Weights of a small audio frame classifier.
Training: adam_atan2 at rate 0.0016, 4100 steps, batches of 512, held-out accuracy 98%.
Data: trained on tunes sung on syllables by a formant synthesiser, 39062 training examples, 53.7 epochs.
Rows from block 4 of a small audio frame classifier, named by matrix and row number. Rows with one number belong to one channel. Each number is 200 + 20 x the weight over its row's rms, rounded and kept within 0 to 999. All counts start at 0.
After each channel's rows are labels from the 100 clips, of 14848, where the channel reaches its highest value: "strongest on" is what is common among them. Only what is clearly more common there than usual is listed. The data: tunes sung on syllables by a formant synthesiser.
# convs1: first pointwise conv (model.blocks.4.convs.1.weight, 432x288x1), inputs 144-215
# convs3: second pointwise conv (model.blocks.4.convs.3.weight, 432x432x1, transposed), outputs 144-215

convs1.191,188,211,203,240,190,205,245,219,204,225,228,196,149,195,184,198,222,222,203,189,188,196,189,182,186,212,189,226,200,219,209,203,187,212,181,199,178,237,199,202,185,193,241,200,181,210,203,235,212,187,186,202,187,250,186,182,200,200,213,184,184,177,190,187,215,191,225,190,138,169,171,184
convs3.191,220,189,180,203,198,213,190,219,155,166,253,214,176,188,190,156,195,216,220,217,225,170,209,208,226,190,183,234,215,192,203,182,212,213,197,152,184,231,164,208,201,213,213,205,185,198,219,217,199,162,199,206,219,192,186,180,218,179,221,221,220,181,240,180,195,203,210,229,231,211,183,194
strongest on: vowel: /u/; consonant: /d/; consonant: /t/

convs1.223,215,176,184,207,194,202,196,206,210,216,183,180,220,194,191,173,186,249,186,229,214,213,199,222,182,211,220,179,204,223,201,187,224,200,209,201,192,171,195,217,174,189,205,213,202,214,218,193,227,202,226,204,222,179,208,211,213,197,176,190,232,205,157,193,186,197,238,189,200,193,188,190
convs3.223,210,217,165,165,185,179,205,196,215,212,181,221,204,218,213,220,221,192,217,161,187,207,213,174,185,183,181,215,190,181,213,178,190,227,209,190,181,194,193,208,228,215,232,208,189,191,212,188,201,203,193,219,163,218,201,222,197,207,181,219,185,190,217,225,207,172,194,197,209,205,162,221
strongest on: consonant: /l/; vowel: /æ/

convs1.398,194,206,180,187,206,216,198,216,210,197,216,194,219,180,201,195,220,235,203,221,199,192,171,206,182,209,196,199,206,187,204,219,222,186,215,205,199,204,201,172,210,183,215,193,177,189,194,226,218,186,200,273,195,224,204,217,206,191,180,160,224,230,205,215,199,167,211,193,148,192,200,216
convs3.398,208,201,217,210,160,227,155,189,116,185,180,220,199,210,212,188,168,167,200,221,201,188,208,159,211,218,222,232,197,143,226,188,202,145,159,190,207,205,203,183,187,200,163,197,186,192,187,216,190,209,218,212,213,198,211,180,211,193,185,216,224,239,187,161,171,194,182,242,191,232,217,195
strongest on: consonant: /b/

convs1.50,154,189,172,182,200,203,204,189,203,200,171,225,205,197,180,169,213,178,217,222,213,211,161,159,198,191,197,237,187,173,181,207,192,210,199,194,242,172,216,224,225,227,188,231,214,193,194,206,227,185,184,205,169,177,206,158,232,205,206,208,206,177,198,193,217,198,174,196,196,202,179,205
convs3.50,189,230,153,212,219,176,192,323,196,212,200,180,177,197,176,194,227,208,192,211,195,174,216,179,205,191,206,181,189,201,204,213,206,213,185,199,181,197,181,182,216,197,237,171,200,213,208,190,203,206,197,192,208,171,168,169,185,239,240,221,188,209,204,182,207,154,209,216,187,146,189,179
strongest on: vowel: /u/; child-like voice

convs1.355,194,204,203,180,203,228,191,162,185,203,205,286,181,205,177,190,200,215,163,205,191,208,228,188,198,162,221,172,204,203,195,190,197,180,180,203,204,205,197,205,195,211,167,203,189,210,193,228,221,180,187,203,212,172,180,186,249,232,218,215,215,163,168,244,196,186,172,190,188,210,177,205
convs3.355,180,208,194,216,167,210,203,204,200,226,171,193,213,192,197,200,212,219,221,176,199,181,172,220,199,194,197,198,183,182,241,188,223,178,187,182,182,201,173,207,240,207,225,187,216,226,211,190,158,185,186,210,229,204,170,200,196,195,214,178,178,193,220,225,217,197,188,206,240,187,170,181
strongest on: vowel: /i/; child-like voice; consonant: /b/

convs1.102,213,186,211,168,205,193,223,201,220,200,216,180,219,177,166,233,207,197,172,219,178,176,219,231,211,202,200,192,189,167,195,178,189,202,159,193,236,186,199,185,214,220,176,242,197,188,220,213,203,196,197,209,151,207,189,183,184,213,192,201,196,188,218,199,191,213,164,206,230,226,178,225
convs3.102,169,204,210,194,208,201,212,232,198,167,214,188,182,224,188,188,154,218,201,192,198,200,221,197,188,206,172,197,200,205,169,187,219,188,226,227,217,179,219,199,193,212,202,223,177,191,155,174,191,212,178,225,189,242,230,194,168,200,240,217,232,184,202,211,216,189,203,219,213,189,195,211
strongest on: vowel: /i/; consonant: /l/; clipping

convs1.318,218,200,188,181,182,203,216,192,196,193,201,267,222,207,209,157,219,224,208,195,187,220,175,158,206,193,206,185,215,186,185,237,199,214,191,190,228,177,202,231,182,187,221,212,204,196,225,198,237,201,169,184,216,195,200,179,214,173,182,226,223,177,180,206,210,187,178,220,200,233,166,216
convs3.318,180,206,191,245,199,213,193,237,208,204,207,192,196,208,226,179,208,217,179,173,214,190,199,214,202,200,194,165,208,192,194,193,219,237,231,160,161,188,183,220,179,194,244,176,174,195,222,176,199,200,216,194,144,180,190,174,167,222,231,197,201,187,182,207,176,184,189,190,178,168,174,193
strongest on: vowel: /i/; consonant: /b/

convs1.182,170,223,217,195,199,203,199,231,190,223,198,227,186,214,173,180,226,207,199,178,171,190,194,189,183,182,196,149,186,201,180,212,222,213,194,201,207,179,224,169,188,214,188,214,210,195,210,218,213,205,211,164,180,190,208,185,181,178,181,166,189,251,178,195,196,218,212,161,210,191,235,206
convs3.182,189,248,213,203,179,212,192,201,221,222,209,192,226,191,197,187,219,175,218,239,183,207,183,207,192,197,181,187,191,206,189,209,170,172,179,182,243,239,213,197,214,180,183,243,212,188,140,195,215,205,214,213,221,193,192,168,208,198,172,202,207,195,232,211,213,206,216,226,182,179,204,205
strongest on: vowel: /i/; consonant: /t/; consonant: /d/

convs1.117,215,205,185,193,212,223,169,160,253,188,204,190,195,195,203,189,162,196,197,234,201,194,198,222,204,202,184,184,238,189,217,216,225,186,230,209,199,193,244,180,199,187,177,185,224,255,199,188,205,197,178,176,206,209,188,204,163,191,217,170,224,223,218,235,187,227,203,195,209,204,169,236
convs3.117,175,217,212,223,187,195,207,203,195,199,201,204,195,254,195,208,210,196,173,166,196,175,211,183,231,232,225,201,203,225,251,205,190,213,185,177,179,230,201,219,199,195,236,178,212,211,203,185,230,181,183,196,207,182,207,189,219,202,237,198,206,215,205,219,188,199,183,191,195,223,170,224
strongest on: vowel: /i/; consonant: /d/

convs1.213,190,190,210,163,194,194,198,177,197,185,186,195,198,180,162,204,221,214,196,163,196,191,199,215,207,176,207,210,218,212,196,201,213,168,169,210,178,190,179,222,210,208,188,216,185,134,181,187,240,193,207,177,208,226,186,229,177,195,226,192,184,236,206,216,195,215,172,211,155,220,217,182
convs3.213,185,192,180,236,209,195,194,178,172,205,207,218,194,223,231,233,220,194,219,211,200,166,218,176,195,162,199,190,225,200,183,201,212,194,197,202,192,182,240,187,210,186,208,162,204,188,217,162,163,208,212,167,208,170,186,233,183,195,228,199,173,201,199,205,207,214,213,207,227,197,210,205
strongest on: consonant: /b/

convs1.24,198,196,199,189,213,172,179,199,201,198,196,237,184,236,217,235,162,190,158,206,236,205,215,207,171,191,180,217,203,209,226,206,190,198,201,215,222,163,223,216,225,187,171,183,220,177,212,267,185,235,147,194,210,209,217,218,212,208,204,179,222,154,200,210,213,219,174,220,220,233,199,174
convs3.24,195,195,203,233,208,161,193,220,196,192,203,189,156,184,179,223,194,199,171,176,214,173,197,167,166,216,200,203,188,192,197,204,211,203,210,168,173,205,195,195,202,160,242,212,162,220,210,182,188,212,194,231,176,205,193,189,211,205,203,197,191,171,186,205,205,188,259,179,218,184,169,195
strongest on: consonant: /b/; vowel: /i/; vowel: /u/; consonant: /t/

convs1.36,191,205,171,251,175,226,202,212,215,218,218,192,225,206,198,170,212,237,206,179,211,173,186,203,215,231,209,188,230,192,245,235,213,214,174,191,223,181,175,225,170,199,202,188,185,237,217,193,201,207,214,213,201,165,204,231,203,186,198,223,184,201,209,213,193,196,187,179,192,195,192,205
convs3.36,232,194,198,190,185,185,197,194,200,195,198,219,227,214,210,182,211,183,173,199,186,223,193,194,215,184,169,249,242,214,200,147,227,185,162,204,185,209,216,209,154,207,186,224,184,212,197,188,211,203,232,186,196,186,208,201,183,185,213,224,211,218,225,190,221,172,198,201,198,207,214,173
strongest on: consonant: /b/

convs1.173,208,194,211,220,222,203,221,209,188,221,161,167,195,181,211,188,229,199,213,218,200,208,208,207,228,204,224,190,191,177,221,226,178,179,210,229,205,177,210,189,207,211,198,216,207,200,234,187,208,207,220,188,166,177,175,194,209,189,205,219,185,180,187,149,174,225,208,173,209,223,206,220
convs3.173,195,191,202,225,169,204,226,191,209,214,219,186,192,201,195,256,189,174,238,149,222,187,202,228,243,180,175,215,189,197,227,184,190,209,171,196,218,182,192,194,170,202,206,166,193,194,187,236,162,183,196,160,238,198,174,178,213,186,215,225,178,188,228,179,190,204,180,217,210,200,188,220
strongest on: vowel: /i/; vowel: /e/; consonant: none

convs1.132,184,206,215,202,236,231,158,218,246,190,198,205,196,197,149,196,214,211,217,222,196,218,196,209,208,215,187,199,217,215,201,200,214,214,185,211,205,221,184,200,201,197,166,234,197,213,160,200,206,187,194,206,201,238,183,186,184,232,219,195,164,199,198,189,226,177,212,196,197,167,203,236
convs3.132,215,218,221,216,194,179,194,189,211,197,185,179,233,195,189,207,183,207,224,142,203,254,188,205,176,194,225,211,162,210,173,202,169,213,222,178,201,211,194,189,201,215,223,186,191,176,192,186,193,194,198,198,220,198,218,196,186,205,194,205,223,194,225,214,164,197,197,212,220,187,161,194
strongest on: vowel: /i/; consonant: /l/

convs1.135,213,196,196,194,227,194,198,205,216,203,199,185,159,221,138,182,200,222,190,173,182,206,226,201,242,209,198,181,208,160,184,195,190,229,193,202,214,198,203,180,177,184,210,234,188,206,206,199,206,215,175,164,195,205,194,259,191,199,216,200,202,242,197,211,148,253,238,171,203,199,210,203
convs3.135,206,207,212,208,176,209,199,192,202,193,170,187,214,200,238,184,232,179,203,205,214,233,207,205,171,187,207,214,237,173,171,186,198,168,159,222,191,209,198,194,193,216,199,200,216,185,214,190,208,185,204,193,197,167,214,199,197,230,219,202,253,236,185,216,219,215,200,208,206,210,226,190
strongest on: consonant: /l/

convs1.111,222,206,215,175,202,218,217,200,185,196,215,185,197,184,177,206,188,187,218,204,191,186,179,183,194,216,188,207,226,177,178,200,179,205,228,179,202,163,207,220,219,247,228,206,204,215,213,130,190,163,212,243,181,212,189,198,208,216,183,190,231,196,179,217,192,197,199,207,185,196,204,204
convs3.111,183,180,268,185,218,208,170,176,169,207,211,217,213,197,190,201,191,173,187,211,208,196,188,231,182,203,204,191,197,196,207,198,200,204,193,213,187,183,198,191,196,206,232,196,188,205,208,205,204,181,200,196,181,239,196,247,174,212,183,181,210,183,149,203,170,173,195,207,196,199,187,208
strongest on: vowel: /o/; consonant: /t/

convs1.119,189,196,179,221,184,211,214,214,203,208,199,199,199,197,195,173,193,233,195,207,203,208,205,240,192,184,199,157,202,207,178,192,217,217,145,213,184,181,179,210,207,170,209,206,179,184,206,200,231,202,203,223,209,164,239,216,166,182,213,189,196,188,202,178,233,244,195,220,186,171,202,220
convs3.119,164,232,175,191,217,175,201,177,188,211,218,202,218,241,200,216,176,168,183,242,236,207,220,219,195,228,243,200,211,213,215,199,197,183,187,239,198,215,202,227,213,221,197,213,180,216,221,235,204,182,209,204,217,203,244,202,183,228,185,220,206,194,195,233,186,184,197,210,174,219,174,208
strongest on: consonant: /l/

convs1.190,229,186,179,192,228,207,165,213,207,214,284,217,190,211,191,210,203,214,186,193,187,246,187,209,179,186,185,181,216,181,187,188,168,191,186,242,190,162,163,163,220,204,228,187,160,196,177,226,210,180,172,233,225,198,214,210,204,215,191,201,236,195,224,209,209,197,205,169,196,208,210,185
convs3.190,214,211,179,195,219,226,211,212,209,186,214,206,216,187,206,155,201,212,173,211,215,191,230,192,200,226,210,179,179,213,203,214,199,209,216,183,219,185,219,167,231,191,197,200,202,214,196,202,172,193,183,209,227,189,207,186,190,182,215,177,211,203,158,214,211,208,224,190,207,219,190,202
strongest on: consonant: /l/; vowel: /i/

convs1.394,177,220,240,172,210,216,157,209,197,199,215,192,210,201,161,208,205,193,201,202,218,186,202,193,197,217,198,226,200,213,201,192,187,224,208,191,176,143,181,199,207,197,199,183,197,213,204,228,187,231,197,219,202,214,200,203,194,197,228,180,248,206,202,223,179,176,230,204,223,222,210,234
convs3.394,211,197,204,178,206,199,205,180,208,179,229,186,189,177,179,205,179,167,203,190,202,216,209,169,221,183,176,213,179,217,210,195,182,196,213,195,207,173,226,180,201,227,198,193,179,219,206,167,204,217,217,209,164,205,217,188,202,186,214,224,202,202,181,192,157,241,194,189,210,211,219,207
strongest on: consonant: /l/; vowel: /u/

convs1.329,178,216,216,193,176,186,151,178,185,165,197,192,176,224,207,220,212,226,182,177,199,222,215,167,179,194,179,184,205,167,202,243,203,204,187,219,198,178,177,195,143,230,184,242,183,159,237,204,183,168,223,216,190,230,216,171,190,202,195,250,207,181,189,156,199,247,182,214,191,177,214,216
convs3.329,201,229,179,224,192,188,193,229,202,182,181,197,213,217,198,183,200,188,204,205,175,190,251,201,211,252,192,202,233,187,194,217,205,198,198,197,202,218,196,202,228,175,225,197,213,199,229,203,218,169,214,186,221,194,180,184,253,214,166,206,206,230,220,198,214,183,165,210,208,219,205,193
strongest on: consonant: /l/; vowel: /æ/